Rows from expert 5 of block 5, named by matrix and row number. Rows with one number belong to one neuron. Each number is 128 + 32 x the weight over its row's rms, rounded and kept within 0 to 255. All counts start at 0. Numbers have three digits each.
# up: expert up (model.blocks.5.mlp.up, 16x128x256), inputs 129-171
# down: expert down (model.blocks.5.mlp.down, 16x256x128, transposed), outputs 129-171
up.0:112177166126116136118174119114132198189070093164152125088164157136092128150096161164098088124142079079132122115083141148103126141
up.1:142162077165137098125155155126090108169129148158140133119099099102128139160130134106118101162146106125122078118125113193107124131
up.2:142141127143070101165112111062094088168089191167126106078167138142129145143132186114111035082177165122106091181113112151067181119
up.3:158192088127101097153114102136146108134106138124124125089142133164177175109101154124170119148119098116101138125122126152143063144
up.4:138189136110078069129163094122135149094035155135119163100170106128100133146163135124071119128099124182158138157126126140118129182
up.5:109114114091123133124135092150123125156109090121171148124113108118111121120141122134104089120058088100083137137108124106158109160
up.6:130053113133122105132112141133123139115091155157107123093141101109102101150114140115124112136131135098078140162150087135145112123
up.7:088194178123127169152170049111141145123094145126134171155174090182101141145142183141113126122077140122127104091090155148192130184
up.8:131092166143127131127113097078158095159101104083127150117192079163125099142106181137120148159102132138126121169078060164136111129
up.9:122184158131128112150170073131141099070134178087156160130105081156169143112140150175138206116116116129187123096129156125098170147
up.10:134106105094073100110155140130156194102145131145114146208131150117082145096102150129134137109097122107123175116147116122148116127
up.11:157164155146115178106177110110125077101099157091165185130208066139162126107148183145149184139101040066136137145105114152146087141
up.12:094145101134122128123140112112047151107105188151153113133151189173110112119134161129141099123073074107096151127079153082138181175
up.13:138154144119128114124119099094131163151110183157119165183138152113150105107140118098128172180045118155138176164145111119092168141
up.14:100148126185101134083115095183145062079180102103129172109119123147113150173141167144060126137128104134202154061090130180098069146
up.15:139125163129105174162182055114141110078111129166164147135119117159143085126117147089095145178084076109153159141071125135168102212
up.16:147141174076104148115164096168113072143107151139128194161138121162138122105127233149111136167123115100159169108064105147136162167
up.17:132156135125138160051148102080114169102064109101145140116106086192139106104091161138109086117080109118154195132051155148184137139
up.18:120202111075125098095141095105167150076074168134152152124161099118097140150102117138166154157078116098149194165103085181143081177
up.19:165153150129089186194143039182126100141125142146174144140145148162127085113133188127133157170084101144136116115066092148178106227
up.20:160187120079095143162146064147098095097130168128211125131168105130159171099056121130126161172075148180149124158119081176135150190
up.21:153142145108115096110165109106142089160160152138132149106133166108117184104161161083141126110109105090093087081136098161155053173
up.22:121132103143105124168126133140187095102074138044125180114133148125092141118158096163121121101142200135127097110148165160120080115
up.23:102164156148122117183163087182088114078138133083184093105139052128139083156110184127112120119072103184136144091098146086129106170
up.24:111129097178084138118200122090174125154134099121090117103141162124080157153169142097139157117115118145080106101092124152178129158
up.25:110127145112065178090145074166150128109108133149166163121168115185187164106110156136106150073068122129171141194044133108136099153
up.26:151140095154102147166109138142089116121052093114099115147163107093167139191146140159151186123147157145091121208167087157120088124
up.27:102143135078171095124145057103142111131119152247144133078160134149072120107128166139104124187112113164156145093093079136116141183
up.28:066159112089118181171201092088089194064112115108143125104114115184132066195095161103124128137090079156106189168103173130172129173
up.29:120128200120115121132099104110105149078105133186167158103095141186096137067099156141100118123111155127161144057054081100115166148
up.30:145115124155162064143145139047133146130092137145099131085081115108117083108125117119163096104108136098095105158137141105075136107
up.31:176138098130174120208158098088077078138109153096095123168133121142142118170111156069167107136111121093065130196130132110150132163
up.32:116156151102098121132191073111119095110096210077164080147188130169084099115176162137126144129081111177097150179071147117172106181
up.33:159110172123081147115119086104114061106096106104142141183146083186092121140104145090103102190080154139122161110035160093142118153
up.34:157167121106134180153148101125086124138100137138157124117127094146131102119147157117047127134046092180151112118084141134171106186
up.35:136102128194129138122118138155097107185160132141075146130144095101056062169152138154053163191115155071058054135131141140155147132
up.36:140138132123136152184149083084176077139060138091128069140119125143128098194087104128127183168103054161138185151078109189172120166
up.37:168131157113084153142138061074098159077069185179175107127160082138085102108135140137096180128058116138146205098100076154151176201
up.38:100083081117183122193131103126101150144163148148088093121143117199132160115118107084137150133116183134150129183120130095149161165
up.39:125169141109086083139118118154154140123034178159096182110117112152136158151123180129096074139115118142151173085128115184151120126
up.40:104174159086189119126123104118154143130194160116123109155100126168197130089113101158133106152114142160106139162138143123149149110
up.41:176123140113095156183165047107150132079103188110177123132148073162124118159129163151070136188065075151151139033076135142175160213
up.42:105113075176087090173081149164115088158126146104099182134122108142114151173130180144112096139159107113142119076126055184149115118
up.43:115098191144122120143144096081130116154114143142133103117134127145133132161144107131064156108097118103116105095105097160135168169
up.44:101085117161122133138129130093130169121083139150106054103104133130143079171128158139081148124101109151089102150128166102111115136
up.45:169171123174072133168185078152126111143101122094145132123150088155136116198136134100118118163118141116172120119067156195147132172
up.46:083094186218139115105142116127135107105080131120125080142093109131120103159175107137114157109110130077124173197092108142152156144
up.47:145153169098085148194132100139143114068177168106116123225105103156123114099189108117092171158085164139077158129142169129182123138
up.48:102137123124119178173145078131154068095085158115147125144190123162160134120145179100088131145075117123151128106028117109162137185
up.49:249115095064168125145119090097116144132128184167105141116164153178161142147167131076131122167107125137144096106108052088159112158
up.50:076138198135098151123184056146062129099106120153172091134148103128161115087179164147055118175105106135162146136059089156144138189
up.51:071156117107087144082083141166101085100109116166138138147166097155098135117156133193131055160130124138147148138102104130144127136
up.52:076185162153143167097148069106136146086127095095202129115121097174186097105131094101105143101084080137169195100101115139148162179
up.53:157143087150167135183153090123119131167113177119148085159145124197133141176102118146128100120104054164115157155077168197144176181
up.54:103141131167098107084127115087162115111133131135114197100196169178115122096127096158125148131144152168124129119127140142109149111
up.55:153106128186074154218127125133143160115132109147091169128113100100128119168119158122125133155083198086145090088133120121166160160
up.56:123130091075090113154195072118142091117130178141164144144140056105131107064135141117059125176077165082156147128102096071107168165
up.57:153144101188104172111101128152087155091107159143128151106092078176158058159127169145096139097091087095082169151112115097097192136
up.58:120191123134094154134163096139144132102143201088182108109172051153162144079123112136170160129107114113134144166097113142170126164
up.59:183114039071103125137148114164064123144133109128108122175153153161161104104048097092160111130117208065063145140170117086152135142
up.60:130153146141130182152137069163114102092092121194179175168099091178097107119111127116125138139093117113129090126105099112137134200
up.61:132086129165139121116130111063106178150087156090114145081121102182181120179106185068121116136146104113125129139129142154137061149
up.62:137191125094116183136163066116137107119064176188223170119140119126141074112119169157131125162114092078142116134157129104090130190
up.63:147147134106101115090148108064153146111075111180170207080117103130139129149082136174131163124068145072151161139101134085057177151
up.64:134106122198153086175120147132143171133145110090088116078111168119116081117115130052146069146101115119100136127113148168135118117
up.65:117185161095109159130107068142086126145059180149215135164138168120101119149120146153079165174070120152165134108054129141131120195
up.66:105174130180104127180142082098100157068086183122160148177166123151156112142131134108119205172112122110115136115086122114135156177
up.67:130090126118068100166147084103103153131130177151140125148216147174134128099135134114091117167083114147080151159098117151160159188
up.68:159140164107164154067154112074140114076106152088130129138104142194091140127092169068076177121088085093124188145040161072138121148
up.69:142129125092086158138216086136092129108101113183209147140146128138092072119150161128079184136087108172151125108039115115132135207
up.70:137075042150149152149157150132136136140147180070097097170124157130118164110090142132104145120112111095096090137147187141141126115
up.71:157104155127070159184158111143111159126069123186189156154102136114122112140152189112103170170106050139136156090084141084120141172
up.72:095039126109151056176112126092117169109171143165162185157164123100090091109098132111160120157073163063092159147122096140087112130
up.73:132044152147116108114158134130145134151098103154157174125147137183118108188104189132084118179054149034167132136093082162160147137
up.74:156142116128088147120169106136201109121079186179144142125140178127125109094151124099078131177087151161122130122077135121130152158
up.75:175107112110185106144126103079153077128141123106087135120135147166153144113167118065173114136156161143053106176126125140099124141
up.76:106138135111145117139124067138131138124155156105178135157158090163122099165115148096147097166091109121122152159101133160198114172
up.77:159127115134161059140117128127187166147131146186073150103119143147097149102110160079135030119097138123107156126106108134124180133
up.78:190065118168188127116070120105120148083103168085093105073136083135184068151138180091154121131145159145133087118096119150103127131
up.79:108106097121126092132143115098140149120178185154116186106126171165104147125148169161132144165152218155137153108150168141074100142
up.80:077139096153137122118136139142157150101174151128136140116120102130142111116142154107098145165088114094105140174147155102147124148
up.81:153073089137113170129134132174112107167124108123079159165138159144097063157081151151082135144134177060119082106122148153203166163
up.82:129086108156133140192150130143141127196104120119113110133127102115138140079067120145130170121076085107085107136088115151173176130
up.83:146123140103114114152120126085103139122132127185161133141131124154127123137153199082124100106078085141137131100122104125175214125
up.84:088125155146171157107139088110148168116083157116181107135134116155114142145088114136083163126097032112159123115080123127153131150
up.85:104111103089089153152136095110136094084113150100157175083154076172141131129141129110110173135066078129208159143120148175193087188
up.86:136153100091131100188169092141065193086109188137162129173118117148146137114099186083101155168081130116103105133121127136165152203
up.87:105185116098146137183137126093161109165132160120109116151141134181177170122042169073161169111126085129131133114105089114226126146
up.88:144102125137170136182133092091173137102092163165140158076100115119126078113137199075156082150105071099104125127116160115153176140
up.89:128121114097189176157187116141124154102109151159122067100117125093134111086133121094129067140131111129149122131139192139150190131
up.90:165128122056136038065087122124112089136170112155149193108165192128096159085128157163145039116139176130143154097115093120142127121
up.91:080157091104164151166144096132054142083134161188129183140188108153134144100119178091104149176125079161113122101133144137117098177
up.92:156150083150083115121155127173107141141117161191162124113106113124150156128065127113127169135080093091115169137107149131122176141
up.93:138095085135120164156153098096122089143128137179169129114140194094097123084156110137120175133110084078127085113113079091111146157
up.94:084173127134121125115102129151179048095087176146101139150181118145086133188100111188131170135182101132147113142118072165112114106
up.95:124103161116082164121137083159061115109112104129154137137130151183157116147133171142088105175098135152188105106086113132175221177
up.96:069086079130099103122130126154164137113133145181134157144128099052138123151128137125153152199056119121110125111159142109095156127
up.97:164073053143122164209086151120092138156103146130042117181130133133156139158087151095163185122148142090064120169146169093111130133
up.98:149133113109105109149090104109154136120081122168125180076137171164084152113126151098116081144105099131139144041084114100102141155
up.99:220145154102154169081095091161132075074129081086171108110116140117176068113123133140136145132098100101121203149113162126123162144
up.100:090140061137194083181109133030172121166123164044083114103145106136138125127115122109139130140149134118118106168123134173102107125
up.101:170083150156102094142136092183167143074097137185193174101066142174086090103133117174089112157095117184176161131117101147125120166
up.102:079162191075117169068185106142128114118142157157164099160164103140092137135155138133046121201070092176140138080101154142182156160
up.103:184156126100120165155169065135132121090122163174183171155099070177148102109145140109120117186088138092181108151072119120151166220
up.104:182121146165111169144126064103088145120088174156194115123095111163128061136151135150108141122063077108125175085071150131104160180
up.105:112199121113207076155135113072100220108121181158113125151145080123232078122093212100126119168100153218103113103110096148146157175
up.106:101154154168098140162165046108107134156123156147184140193151079156136079125114171138113158180058079124162137143063090182163109192
up.107:115108143119121114148169076116149117144046116185141137074139080158081189091119173099107122141097065150179127106094064183146139173
up.108:157128204126076134127106102131087156088099119140164157103080097134106128120147114125124086084083155138199129067065070117133148150
up.109:199092159135047176158178094140089095121097153163193135152133108130109072121178123157090140138083119071115147169101112121161103210
up.110:144196111097072137100166055150133126102113139173163120149167084168119124119082203124110169208114123067153089140104114145147183187
up.111:150151126091115069164131119088089108124111156133137092166145104156169170171108160082161128116126144112136124148100147103170157153
up.112:140191110162132146212137065054123159152162231111150087123148080156124111136113140121151131163087136152121112150107127132178141185
up.113:126111122158112130134143091106087136172159187129108123085163110132165085201125142111163150107122068094110146148068188184127111154
up.114:104128151144122120065149113131147121102088099204165136129127148122151095139101115163116123117123091085144083194067083096111128163
up.115:170127132164151086155191105076136109170115176168142114048122160156164147103106128082112107113134101156191106073117112187190165161
up.116:133111124069103187151161120160145151078095151149156175151128105142085128081185099103100146199115122138062141151135141107149154149
up.117:134134130088169137133133080094079130112128130114138106126092136145181122148033164114094105175129109188110125166105094109111168176
up.118:100122098080116164160172090144147117129128127177189142114153101149163102123128072152106146142078102164067139153103155160081113165
up.119:160109150150152053147166107149092174151140141105092114106119088165113135129129137097133093133099095145153145121112142191158120139
up.120:093148122125176177183152108104163173121110178120159108131079068103119104132137159089126145140068066114173119127135126138137138168
up.121:140160141091141104130131083123078122099067148143181159109127088137145098112087218093126098117104104131141147138075100163122141169
up.122:166123107123122133179166086135029130103113142152162081179116145160173103118069184115094131101106098155176128125085071160139154209
up.123:075092091154147063096089130129164177103093145151101148068036139112133106116082123094135070090126127124171148152095136169084172140
up.124:148124182103088171142133076102116139164071124188172139140144157175121123147095172158099127190105104127137136120024137125179115179
up.125:137182117133170191094122107076145062135139163129152156103118123133153132075123111088183124139108132045082148167160120110144185154
up.126:110125159118090105118116142168139147148124080115131181117159151152082181090166112152118109151114149150123205096121131134139103119
up.127:156117089134106160135120140096107133132133131168128104140082124097169072179177072154114111105150153121083104082183143164166127127
down.0:102146143114144132122177112107131152110096153134183088178140162136161118101160103103109107105115140102133104139110137086174140076
down.1:174152086123050192149091104114086112084142102070074128154138108141107104171144117138163189093164146123101135128094147135089125113
down.2:110198121119173160151124092076121140133128131097102076159138177150154094099114148090138093144174150146100099152089153099161135108
down.3:158107157144175168126114091132170098074121091067121159104131116098140131150103065143203192139138105143123184150174159128093096084
down.4:087155120226153068087123066091141115143094164134151144128117109160141118131173126119146089112156142098129141127114100152180135090
down.5:127129103145149087119143119122187110140092088115175143130114108080156162141142115126151110163106104076137176140162089114107131105
down.6:090118115169146119093182169132161129135089111129133150133073123094116147139160169111053117137116108070178136108132102106159149090
down.7:087147174145164136151140093119155068074117150122125184161150107122100114104130117107129135146157120118105091117139154129203139085
down.8:104130127110130105131139099091130104151108140153106207119123124064109125087138146133121164101109116086140121067225124154043176127
down.9:080092150166119150091138182126168170127140116108150154144119125100104138121171105121078169121111082076087146105165119122107092064
down.10:149130143097113138108119099191158128100098108146112164080125113135119183093148165153099107158187145173169121061163097137112191135
down.11:139153166166145119116124166135147174127128094162173160135132144077113179121143089129128186083123092140164150108202117129118119017
down.12:145096128154129147140096121194177156153157100127110128100111099057119173126136093152176147092117070095079147149144090134125184084
down.13:077139115183142090110139072132146128179141137142135131105114187081147187130133122140161109106112109069171179119134129164160130119
down.14:103197140139099169119164100163134104106116115083135060187077092085166093148143110148121154135163113142155122128141129148201107070
down.15:177131164110127059122098153137097151192166125180177096127129160077065146151090151098158124116124109120161122115124079190143096175
down.16:100151114099070132086156073141084073068130099129096160186176084203113129143128128179088144147160189149159091105073138092154147109
down.17:091144110172141139136094081115131094173172145101080070145090147185181138141138164101104076128172137157174100145079168183221164076
down.18:151144116114121122017163066120102104149107171121165162087130158199143136096170134164115115144090099103121123162111105075101125191
down.19:114079062135122108124092063142141113186171128159067126138106184117104162177122118139143111135139108079100122168166061116124208144
down.20:113122109114161161177153111031140057104127167044091058132133119165102120156110070081111111107140146153121080132077185184178138174
down.21:120118127148104150130176096102166128138064153126173088075093136132096166093152136166123115065140087144151111084111129125191165128
down.22:128128127030096124145091170134148145103085165189076160122157190124109151068135125146113119101111123138102079094093086064120150137
down.23:128099123150072128035132156128095143116139083154147145164141097160071122128203142132106105124148187139137139104153137106135123101
down.24:088077113141192117184126137113133150152094143178113141148086181113162124115135122076154158128080088111143102113146150082143161126
down.25:100154174135083120085143154148132145103173138128141116162143144122126149128166097166107118145119149105131118137175114110137166072
down.26:115079131097123135076119158088090140117145149136095137162103093163126135111121103074063179154125144177113092116112127094106127168
down.27:144135114138161161179134092088092098189120146119102141111127132106166115103101208109116112078139147071152072120161122164115105140
down.28:160131115090093141100149155179186130152099096159102099127150083144109178084126114119123155091158142197150119161119133098162133085
down.29:072166152123096088061147138152169171166109067177154125158138125161139169105147125207047094083122142109142164109087111097189118037
down.30:133143143125145106113102067089078155133082152112150189116163112146145113110119161085160100098155138083061148115151160134123147132
down.31:141137128110111146148117154116085125085111141107097144109123112096075097106112159078163153144176186166077113101131208153052099123
down.32:100197174108180106107130139151193069163117091175126163111156176162105207064100112094115107158164131096137143152148126120116136075
down.33:150106144159125150117120194119101156106117163154145073089075161145078113069088153108115122138144136074120082108137080154132113106
down.34:128108091150150119162154037110172081216098141121131125114137131079130162162149139116156114110145099094166101143113105154187186181
down.35:115143098162132088082161122159156129142110092169165116126128082115099162159132101189108122084144098089131170149104110137151160133
down.36:115189118148128110162108118117145096161128084137093145151216117166110156121152127151123108172180191118134122118114095117122075103
down.37:117174158067147087107106111165093115108139140108160114134147177137120091091126065149154066117152125209168154184103143157145142081
down.38:160127206114110161169094195153084161093185134111075106171163133150120114086099118115160143150124172199131114095122145156119039124
down.39:117151137088120148065137122142136148118116118106137163125121092224154157134157123184078159123104075139115140157080068038154121165
down.40:107084141138129180185115177093122106068117142094029127156145160155123072132154095107143148127114157140066096152115225114116124102
down.41:163073179136159087154134091091124161170102189162098091086124164166083096124055149076162131092111080151094100170141161150125145176
down.42:182129186134143179128173085126109115110107143135154128123141103147075131115139132174111180145148104139124091118200117143096134115
down.43:098119126106103118120142160112093158142138132179104164162174164190121135114167143134086124108140135137155113099144122065176145090
down.44:100175125124132119066173170149172105136100100106147109179090185138132189149109100127099088126048114092155183133098115101206109104
down.45:148128134101101135076123149152101085137117107130133078097094150161114166112152105193110130091145143122103125095124112155168157111
down.46:123158103092117141150121162081127151099152132076079129074149156163081131124139151074104076140160209188134130134131187123067113159
down.47:145112134092096173174115142135129061115111107115076110167169104142108116146135154157128184163144156132070107167084145087169123108
down.48:093244141158069136112159062135118114155152115079084127143104163105148189140175134162064119119137152107113146144103119136163110135
down.49:099145131090155099166124112113155117114121127135082140132155112135124112064113137109213095109158130122085135179148147149153100124
down.50:113112101130173081158190066085099127140076162148101147151165133177141123172117163075072150147118101123123076191070114121190107170
down.51:133100190186103100112111143158145161157144060153107161079132142121090137129102187178111111112128111130145153081099102148070130061
down.52:117193129119075119110153100161139076106129071077095103162136106161132119132171109197116133112221149140164095148139163099155147043
down.53:194122073135102092099119145120134089145105069102166138100119090107139150194090119163102126164173123134119163143085090150074140096
down.54:104124107157165116151130082149155112177106090178091171117109198108121106139129130136148107123120099087143140116130109158130153180
down.55:135173140111093113067136136151031143066157127123124165182142129134141045115191170140103123151167186140124134145160182092095101118
down.56:182167167129094073125150132111076136082140126177170132167157151150084135176099123167106154144132139136072169144143102133137095106
down.57:120160169117139177124131049109128119114107138070125075168134141168158064134136154101102099146178163136170102142085164125166137135
down.58:129101135165116114091084150104148101148103116137120121069157068114151190165094110189190190141131090145133135135133085142126160066
down.59:159123129089147114130066160142100109102126158120128122068127133141108156111120123093232111128160187215129100152192162149104157119
down.60:176086125186131135176097140169116083126190146069128062149133188135101143116171096150150135096149129133103061065125105126150116078
down.61:138124137101160118141171100048094148127071145132152109124136110157138107169105147084076126112147143154167114129120153106127131107
down.62:113176082199123183160133118096122109105132116061108157178107154124115104218176073104120166137147153060112132103149173129149131108
down.63:165197081128133150116143057138071145091096128116154120176114082145164030195141139152116107115172161113149101104176136127144151103
down.64:130135106115142180177158182144100138117202112079104091174134081099140047164106111089136159134123146128072131141121185165162056120
down.65:156155161126116028136141140097136090139128096150146135119181007176166093156072140201134108117155135125126162177143116185080109114
down.66:161151135143111090065148175157109142135174135157144096173095099114125161144088165159066106109144144138203123081119072145140104062
down.67:129124145130132079091094139174175175148115078203138187094153087115182136141111139174088074133127164114151138088142101048091133136
down.68:158141151152150114141114088163069129145133119131121127147158163119114070123092154176176152142096154105121119130148152097091086087
down.69:111093110094183102132148211106135149105158163193135139117161117142178151089058138090097134127053109150124131146109141096097113096
down.70:104079114151092156067139200167141156095109109139130123142085118100128171134089113131119178129125073109137173165142109063185153086
down.71:177170130129066176079091129131120121119166137086171077084154126137100155087169105158171157119164149168129099121112104157120142180
down.72:162141101102120088152163140195142125132176136199104191132155114079091173142120171133128150123104116090155113056209101188131090148
down.73:143184182086126072065145131106143105169082130127200184141162121156151125080152147130055088134159146150195166116139092145198125083
down.74:122171141122135127178105152114192083104116147105135144104148127108103150115131102141132155138144136142087085105166134142096170079
down.75:196089141115122130193107097133147165103069137131096124092159132129092062132068146138207122136156121120069125122110178142069103180
down.76:081128179173125095111132141158135090189143076108062109157123161139139139139148168108162136126101156078135127145071181161227088100
down.77:129082195142156164177177115097121146136134137079167113180121120118114044150113120072074155145087119108057136114093188151154047125
down.78:074137104101144115065140061075147114134054149119109120079105118179170120126120167116124068063183124114138117150113148081182178125
down.79:133221130173117093117160069114127122111101144094121151157109120142073122185097146138116132121129137080140159123124134141141102086
down.80:127080124145111119146109140206172083083132106158158144133133107092137145138151180166112117160106115078151151034063060125134129132
down.81:110085151158136094093134160160126146131111138178142108090106148115171197140098155151121129140190115131192115167161072121131145131
down.82:144084130121148191170131172078099120129156124110114115109171131140118109106181099102149139114094131132102121131119194117169120102
down.83:187106056153154168150117147132080127154168124138136126137098142080117086149138161122114161107154106098120097120165088115105130157
down.84:150185155098142156127168102084111122168144136094163107083110122174124109121096102126120120096076143183156153134096141196101127169
down.85:130172190104037123074157145150138157119109081125182157123128110122099148111190149170134151108127118115089220130105094094143072084
down.86:131091079149136166158107147149141133101122186118143103139122124058143117164170172164208176128183093124128067130173110061156201111
down.87:159098138089146105141133132102116086129139160149151113093136055108128118132103116144107172149130103205163103158171135129142134136
down.88:157075145140180108137147152143139109163118072142147137137134116057097093128114153136148121111136095084109148063177146176129124070
down.89:143133173128171159130089117079110162177129133113112135094143109113113137108093052097147139120098155141116146117159165152083147119
down.90:143148100107106095148134048139204107162121118119107141091124166133053185133130086202087115099126069116140111038111095137101129142
down.91:118167103122164086146134079108153091139105120122116128138122126141157148155076124167149132135098122089140119134122110098127114142
down.92:142107122179051192114080193159096104040149122073116137104110078180089146150139073136120160153122151190119102142034107147095157158
down.93:110151128152100123125192081122183152116077115117133163085161133082100107126161113153169130108116113085138176097195176143089122129
down.94:135148208094114125083133160135106129132087120146170193067147155149104141053152134158068092124092126135141107128146066120075126151
down.95:130189156177133180118118098146116150113186074130092105127123118148135114153130109186128146114133133096107125179124123111154126153
down.96:170077163168121098133094117169109173109082109202141157126141174092063141130136184162133161158126108120127130101118088085038165123
down.97:131102154031113169136104203150111093089160117131091080166155138117097135083108155107151166130134156214130103129147175138128121147
down.98:146158173145112086079124119170130184132121093176192156132087116169117169110128156138110092099121135122161156076069042122156074111
down.99:127107147107136187154108118154137082111133132134062085144127136130141086102112144126135134153155135125088104167134162164144159136
down.100:143224138097142117132158157129128177110132122162162135131195099094128108128080115113183157110155174134106141126204198119095076120
down.101:164138114146062105142161114141131086113127073141134151155109103091115099192165100187115094067094143090134134050115123122158118141
down.102:134137146136128192176106156103096092140183104104094087100158143109104084113125157097188158161164166147120098120103166140107135138
down.103:093193173105123069097148159184086168162160141130128110158145176154133159116089132137115088085082145152140116132094081085152103086
down.104:153193126138104127143108109164126073111137156058125103131069173129097169155100088112141131139145148158106158120112147175149101103
down.105:111082135101154131151146146119170155197113120142116119098127097084144135138136080100171127062083072109157093166153141118157159125
down.106:069158131132112150128105118145146137171214114092103091140085166069145158127147092105202143096118145094147124149164144178186088160
down.107:118117149162213154152161128118155113123123125136096102142122151096114142140091094105192216143105044106078131152130153095168112126
down.108:091118085162051124092121143131145189130140152131129126117139137194179129152191119152089136100147124093111125184095107066142158111
down.109:093067168095156093114131119149124136140132120147133149161126165174116096137112168118051116205147107154151146072122098110115112121
down.110:070143122088121106085180050134178101181087108126157156115136128095091193122181190198121141109174086114139089055126112106139166108
down.111:075170156142144154091159109066112140134148119070181107104141099177086117125073191075148108178160166143181101105111175144121109110
down.112:114163100127102109101193162131157119101140098156134132112102052118082149128176130168106132118143110108194140121135101177138113131
down.113:147074127105133098102142196113159170147107102154134151065133094100116174142093174167071126106141085137149146070171109067102110109
down.114:131133142148103116088075207121095094097175141097127073088106144171049171053153165077171168093169196195160088091122130136136133095
down.115:122125084144168119176115155079121137105160168106160102107105081038177147155138073059186167152121105126101126135207165129145123151
down.116:159123171111086192129103151184102085108144158106149064131135102127121172070096131107144194155136120181108096115125086151142144126
down.117:162157151115163114192132090147105102137124129148147100153177120106117103117037238104148140209134162150135091107158126143124110116
down.118:135099125075160154153062160124138101115101142123081130138141177161140137084143190130153112143138150155118086113161147067130157155
down.119:116135101098122154114147188095156129150187159086095105150108151104102182128158054091131190090125104121069144118145157150147076141
down.120:217132175145104077108147152111100158126087080134174124086147138100104097114082113150140066117133130138095193089098120159082100081
down.121:129194146117115142089192109168122127136108107089196096171092063112172136164155177138078117127155119124195132114116107110223157086
down.122:125115106121126144158111138159068148128160121111133169137134149083147063109120104110180105123158177158154097107205131107074126039
down.123:159115145094110134134113115156170136122135141144150162096106159112067166101163133166143141110133075148146112072095065120088143161
down.124:158094126118175142183143129095171084119098180098134134076137111143079128121098124091073118155124111168166105052128127174130166130
down.125:177093147142199106184080116089133097173120133096098119057103094133090153098106115113156099133164132158154056090086119159130132090
down.126:138134205124090151125110158188169149148129060166093136151115184126114168099155096150107171116061127153109153076056105163139132172
down.127:147073183126100166107137173088072116137097138122132087141161131169123133060153156130141160127115119156088117119058130120146125070